{"model": "image inpainting model", "translate": 0.12, "hidden_act": "gelu", "beta2": 0.95, "eps": 1e-08, "precondition_frequency": 20, "max_precond_dim": 1024, "merge_dims": true, "max_steps": 9100, "batch_size": 256, "warmup_steps": 180}
Rows from block 6, named by matrix and row number. Each number is 500 + 25 x the weight over its row's rms, rounded and kept within 0 to 999. All counts start at 0. Numbers have three digits each. After the name is the row's rms in percent of the matrix's.
# conv: 3x3 conv (model.enc.2.0.conv.weight, 192x192x3x3), inputs 60-74, a 3x3 kernel for each
conv.70 072:499504475509466507494528487496508549508488503539496471524487505472512471462460490522524525477551496497495517533528561532509458551497453514478542499457510488496472509532496504530484460548529427511448462495495505533509510513497519513486516504499497500539477474466534503507557499504511499515500495523501514479544506500484493528520507500535511531524503521519456532522515547521530528552525543529451510525490499
conv.71 145:501549475521483495485492489523508487515481521512555520488471511496536515497491478507464508499464490546511516511506504487511456492487489508522472518530552503503523521500470481502489492517461500489480491558465484495492510546467457507474502461532539519506532524517507487479514458541490488520521479516490450513471513510511494505486551497504486443519479456465496490502505500445464476513490504510501503485492500
conv.72 048:476483473531515527509483480477503511489502491493456473528530522532486501517519524479485509524485480533498522496557520497506467528507533468488443510518488492508524510467523520502467504467464534494456497463484474464504511515491519530441498498545465506449498466483503509518548492481523514475516491536523474478512512512482513506508487492470506459498516492522543492489485519486463497504514514467498497451461519
conv.73 067:453534510483523551494503499514523471553510520542522519514477516454510477483533548471469479532492491494525511519474496490494486510447500511483492487480507492507478502453482482464507501507551521467480533505492540511523487494531493545489521486525458455473534464504517466540526495544473538544476524512544493545529501512446471465508525500527484494486466503553482539486450512481487505508490537510504491437493466
conv.74 113:457508522516539542544518518473498506517508467513514498517466431441478505518518541493515557483506472480517481484469455468462518538500515502490492484498492514488516477483479493490515518495488488525523521475463494455489509530502508494496528478506501551539477488492459479485483461521470500522501508506473497471534554562495488470514526514505508483538489473502492517532502482533494493525554514439489505538512514
conv.75 042:482524509470512487473493489513519510491487490500484513513509544555482551498511488529480552529532496496491540507516518535494553513516513487501508503530519494505522483495450503470484494476445501547468499509481486476417491483505532499545489522467495520442510532533442482496483539519490478493501478486518520479514498489553542521481508508503516531520501501531533478472513505510555487477511520457487476480513500
conv.76 171:499467481484505493543476530510522520450484464513508520486504507478517464456497499545544484474470459468489520531495542524509460494551499510462508492501503482502495497493491498445502502493504526516538454462522546484477484470532465512491492511464488482521468498502525475479488525439477491479512492487486503455488464504491495455494476508485471537506549503481484487465515508513497413496490488436493491486465499
conv.77 141:511531480484475482522525515492516488491523509531506512476491507477513559513498482526467503452509542507554554487509434516524486520535495515498426502521454503527485478501545459540515497520463513489554518487479517465452518481554510503514514481496489509491501491468518500496507498504483515509505504476503504523522521468494485459538518512514518457482487537503489466508536510479510485498474472494486447537487457
conv.78 198:546475418514447483458467551512491493497507554509511512503473489520498487486492488528463496484514510533510470502464497478476479481516477479492498475469481524460512467510521488516515504497510505492503478504539506508533506545497494489445479508512503519530485485482493501527514471492524485505514472516464506575513518485503506486510537524489503473466512511503513515486488528469482496523508478482479503495496475
conv.79 157:465476505484526527488509477527507530520529499502488488481456509516505464486506486489498521557510511521488455466510476480520464539502493492538504504511520474481535548536505499500476475537487532501512514547525527501491511486518491530530509525506463564505520521522492471515485492499483499511518513497489526456497454495501461491523515455503488440491531515506532460460502467486491511490487482493507522541477481
conv.80 104:486517468511545517523524552502512503477525482552526487466449492463476500518525518521521493460474485494472474535495529525492515484513528490487493465524506501535500490473499539525507504513453518497541541517483533511457530487514489512527462509502459502497526524493558488475513510522515539507514496483481467485510488467492487524517505545493483505464472467512486485511521487512467513483468470488520529510492507
conv.81 037:504510479471467417540528531495473496475495511490490505482516529511521521508499469495516499498489482487450539492486511537470523520496496505475512518443472500470535466500516429462491509551436496521475464516499486507519508518484510509522514484479483503473481506520494494514521514500539530486555550469498489565496507518485500484506499512494453484489524476506542512516550573481528469561501569517474500528504479
conv.82 086:443511482525486498507489486504486454550520489479499506493492507487498497500510490457510457510534476501529537509511529478522469477483481499500490495482524487493489569507493561519496519476468554472475536514510506455535508493535456525518531514512550519500541495510525511525498498514461486514480503507470476512477479511462481495515479467497474487486473492536507504517529547455489486440509491471482500461480532
conv.83 165:524494494482465512477470514481500544495505490502492521497480549539498507464468512486428517493482500478531507510466493503517490483511500485526508481499498521453474527554553520494476525460491503537500465584562520518508524516466483486492470505508487517499513500517526501509532457542508524499490483501483529533492528512519501488532469474443504502522561533511532534459530494538536481530461502493555526476463457
conv.84 098:469497561511526482504545553477528514478557508485481501476537497507499512497504508511469506485520531496509484444499518457487514533508471478474504525511522495513504486551524529503521476469486516495472526482481492530513517517518493513550485522502488529505458518534481483512486523483504452494484500506488537493507511498545488500517523511502501480461524500511502497527519478540478512474515525515482460511537532
conv.85 077:504486475507506416510517513517525538486522488523492503469497497490514471496482457489510509493550517480526458473512509507479542505522530489507544491512515510542533510481454488476416501473445558498503482474494498451505491471510491483518457505515556554498519477497534512469474462484452489511481503521511509510524510497493475478525495518480470494492513519483498513520479538458480528481506545521471511482513483
conv.86 065:499510516516520495518485522486457478522510502491454470472502508521526540479496505482479469481490508500473478479495516488503538466472501493501505530542546511488490531494458520461431484448485489467520511476469524449455468522550492537539478484539566487505543482478508477464478523511495496507488502564521492488506485525532512544477489551483479486473518518523465474536498524486442483440471527523551570500509534
conv.87 081:507516523484490513517482508494498489487482458502473512488479493504521511531512523516545489508493461522483550479504494477481481512500498467510516471511484518499468485469479485460482478509558505450490499473506489464508492487485481510513528479453497520474491513510467497512463469456482482475521468544468531509511505541500486499486480499481507527493519476516508501537531480497496458515526521478479511521484525
conv.88 125:487518544502501527480491491508488477478508524491501496533568536471511505511502489515502477529493462502484491522536517435493494470462494481514475509488489493520507544524516514508492492507482489520524466485467527510469498517508479495516495470505526540548527520516538513479493545495491511510542503526506481481538529524476460496476467508484494506471477487497496536505490528495465445524539528435487528527504500
conv.89 062:504485501488481409496567472531482478511490509542488479545529520501471506485502523550520521513494516479552522505442462520497503497491476512509492490503477523513493526494467480467532513497497499469537496490529497456470513492476509480499447494494508506530457520488482454482485469485464512516465552483483516524471509522510528499474465522546509529495481494443492467494524516514494485501514542466503459540526460
conv.90 050:470493509491488503525539506454472505514524504460494492521504514532512501521453459491440466512512499476478429511503531541512545493468516507492489450519519477534530482504544479474503508506468488503497465477485513497501520542507523544502513504516534492524462468482462486499462481509504558480505520512500494469460513483538510519532513500484460502523469503488551470488498471519530548499514466473537492517520505
conv.91 038:508537489479491488498485525490487491481511479448478463542515480488519486509539462475516512546550507546555515472474540517504542489513514532524508477477511492485562522483481496468472477481452479475478472493453485489489498534510457524531484496536511496498517474523500476533500456512510510513513507476529486531532492473527485500501467501482460517487482472502523475537508546515518543517534538488471501500493483
conv.92 059:492504489506477526488474458508539524479524517514547457494492503460529478513483530473474446487519488517528502467516542510527525494483490506516499535439499500477566493527499548532487529478467459512501497529500510511498492487440464505449490508481500524528521513509512467508527541499502509482532508478520477491526498482443475527512539478520493524499506510507486558531525550468493459437480493525495506481500520
conv.93 085:553525466502499537490506502503508514520526533477508470526495547512513510509465509494478528501459559490521507510502528499539477461473468487491499481553486529509499465468526535486469526478537523463490508499464497513504506492540490528476494496499514471512505510478502544515530523518522523507530432505487537503481556525494529542511515490533510516493519487456543539492551462500504498512465472481556474497458508
conv.94 038:498464442491504506495482514483466486506505510502488479510487521521491488486484490488499525463512479510503467550527528530498526480516519518537490518500468494449524471490498490453473525478484514492477517527476534498519485503502512535519442535503502505506524504543519487515525515527554513502515507509511501491530510504516503479482499510516508510470514497493530463505488516491498521495500485547516483512481523
conv.95 038:513491482506518477460477502489487478441500469477499533509520494541513551516507474496509541463502455492533522525522514518512552524501512489495466494453537462472527523500460498507512500467527485458511504477449517501511489505521497499472490494481439493489474480475499495490533531467502490527524470510469475521523493535540523514539487482497491445504477500541502503534508507539488511526513502542506508494466460
conv.96 144:497513508471473505526519569495498502481521517517517524499528506490501478505486498520510469483525513505512553508506520548537538468502462480512475470523473474555475494527505495544550504532462498484509503464497551508492516466535524485505521516503479524489471494483495467503469502460521548502505515483500503461471507479482521507546499520540494503496509514457469495461522504483489486474453482498460453476535503
conv.97 092:520465494478457512498483429502504505483468421508557481470465528510522529510483481496497469520536475466544494455480480506502509537511527531512476498454542542477516512490489465478484510455494513508515478516526480471536483482533468505531522494524517505494526515474531509511483482505487443494531450506531538480513480508495439492514505460476484465547546518516498511492448539546513546480511516490505541511460491
conv.98 135:501549551484505490538512522506513516511512481503484520458496480501503480523543527456485491501560487466465496477493500466464487530509513488521477513485507505517539541502479517494504504554479500471492477460483510473466449491496470536550507544485546502513555512482524477477467519478478470490498484532530542506520460510477481512529508510480517490474472438538533483465444492517471513503574537515489512527497539
conv.99 149:460535532516500540488475520514517486512476498480467497500446486496510532511483532488522501518508512548521512480477487446505499516523476473511499529534487534498498491457484538462536445477489578494463493462477470507481489472553490573477508501502503514488488509493467483541474493501458469556478505519471514473507550521502527502513521520490518495533547466501509521511491463507486502514482497461512486474472500
conv.100 183:562472507485486521480488535500504519481502544510507470491476520530498514455485521497501521507536522468510465449463507497476506511514467487500506499491521494500498513544539501509529521480542524501478532518512509557485558450469532489509477530508494505528470499510483515503501481530507494481473503467505542509491532471517476493520474477471472488538533506502519480490506496494491494471480487489485491498535430
conv.101 109:503506539516496509481478430524481452470468525504512506478486508516519519506493500512503499499538450555528517515449501478468543503527534504496525501485510487478492455499517528499522507513543489464496486495491506526478485453492506479466504515521453491510501494481504507508475435497488489531501503536506553519523491492539493556521504482538517464498500567542506513516465536499483503495499502499493521503497543
conv.102 148:499573550529519435495484490494514501490431445511498487491499464465522588520544490535489462493505461511503510483498468511468477470512480482484512540492509474495509511497493478532517509491505477498524483517521534478466452510532507554529528535493510540525536503520488468512497503496494493510484519512506494521472476494457470535482497522498529492510478513515468519521472511492468504506540473485499487483524490
conv.103 055:514559514494556529528565533478527496515527478520531466517505506474502492466527492513483504469529431484517473525528534507477517489470474507483479496456539509484522511487540476506536511502476464464439489501445479508477520524453471468507445537491468495525503488509497485481518501509512524518514526517530478483531489509525481522510525487525527496503486532490490470535475492515479503487495493527510564477457546
conv.104 079:510495455473442442535535550507491440503505509488497489555518503503481485535486489511478505492478515516515507534538498505493538540496472491501513529496507513499507490511484484529487506503504449538490492521490498509477471530539556541507535494444507510538519501466470459487509545474491520496514518462519500488473469529489527528453509547536543473478494518478464482526558567482498527522572476486463521528544502
conv.105 093:502508542450484478498479494494515502461461471501502501503482465491505512497493484536530533502532507517557523521487493535466476515531526504510561498514509485477466465495485484500494526533490500516459476508495499529484516484472528474512497498462485478507495514533488472490484493525482447486506550525547553576497485502508499509502520522559515514503466461484502478481475507481495476504452512525460542534474478
conv.106 041:537534536518522529536537465504496504498503484504486483528492504498487505536508504485516534530529541550533557506479461523506499534520525499528515514511491481527480491508469468498485458467471502447449480469447494499478511491465504454513513491483483490506485514529512513512525514518555490516505479511546553511539528493509512485538511517527527511516477546504513525512509483482460476541497490569502523530517470
conv.107 047:516534544541525574510518517530502497526511509488490489501517487523501501532485476494454455527506492485457527507534523511528433514546478507518494488554486501490491502505506504466526474491482506458461491434483477483530544506494471505476527505483496507539488533484470478501527480468515475485497462488525485417508492500507493517548522525477507509503511495504508498505535490509517548500480531499502519501506512
conv.108 047:472471501505498520524524488484509510533503494522500461508498468468476524521481501556469528521431497472466512526509510482504530476498514503485505472488504457522533467463519470525491472515471460476509507488495516517491493495476497472494484475489480489516451494503492509507467510510508550513524552543469458495479495470477514490482538540479468475496510505433502488468541511445488515479480464505507488486489513
conv.109 201:475493526476536529517471449492520519532513473518487480527513529499491517494492494462508522529522453519537489491489483492490513514496531488516479458479547527478507502517539504508552521475533497510506511528482489521501523517477442498532495517513491528532493471480494528517493496527482512521514472497465488467491513515515467504497489498487502476508503514511510507503466490539473552484502532488529502502411487
conv.110 044:501539489487490468515524526518529498492523504479510492533491503463487482510484488511540496521554468505488492517477501521519532521524517497503495512492514496476530486467540498461490503501521485550480499501459507503500531482494470498540469495507485514498480490487522514504511515527550519531503470496509517508503490491483484503518530493510498547478477509526500469487448478495484493497515531508472476528498501
conv.111 055:518458514545527525514491490469486496533523491480470528521533514452518489486496541464508529544546509512516561531489526488504509503473511550507510530445517525465490554507492515483497436445546461512459513484528494479511484507504514474511544476466516503493523447483479475530524502474513542515478489491503470528507497511487530464519497463509481493461472494517508496487479486482505462525503511526491526486493463
conv.112 040:489527475515512516524510491528478473540555503488531486518509451512451494546518494462504443498456469483540521505527516503499530535504544531506470523507492502484481491501459504517547498466452466421495504536529471492489467494470501502460516481542518449494538501489512478551521485501524552544496529505497443483490466498504519491507495557497517501533503466497466537505524480509517545527491504517498507503554515
conv.113 110:513540480511481470528493510497483480527504488502478507513498513489497519518506494540486509522498470520479485513473436476460479486505515475506484492524541470521474473469467476488514494467525456506505500502453487511539510536463490521489461534481504496496495481476480481507502539511471490500507491536480493521481494525477507496494486489516508451486492495530486513494479524436454502502494507468464474492468492
conv.114 103:520524550533503527513465527486526529487492482473515496524486500499514540476468515445506450507507546494491468483487504475516487497538492473523519513544506532483493509527528483467499478495476522490450489512469487534453506461522486560487487495481510504486473502489496477506502490523523479505529510490497535509458514502512482495483538506466532502510502461517527551489507451526522516523504512509523521480448488
conv.115 042:461489462510524550479488502473481510553551526525502497494492492521506493536542504477457497463449508523476500507530522479495466493521511474515492453513536513498510513531543555568502485511461499456472574534463497533467498509502447496521511507511483482500499504511497509482521495503536530504517504493476492470490490509462484430488511515491519500463446459467520514490490479482513487462488467524506505446493527
conv.116 060:492455481495515533498499524480528506507511533478499481473517497487521468486504515462523480494537510498530491517512478526475469538528492491466501499469542508496518519563514511541474477467471522512492544453469497446470495508509486492488518528495526494501519496511504505481498531460507531488486483508511490499495506485494491506523481490489505490520499530487476509496490486531488493489493467521495514532491499
conv.117 040:502523533474498460519503541499501515485501480525509493515488479483456522514476495508490547487479504510496506509506505532503501544524506505506498500532515499507530497471482469508487474524481486474435517467433522514493552508497523527496527515493468496473497496509499538487521514533550514530535492505525530519474528459484521491516544508487520501490470487519508449503459463469476491519506527503498450519537525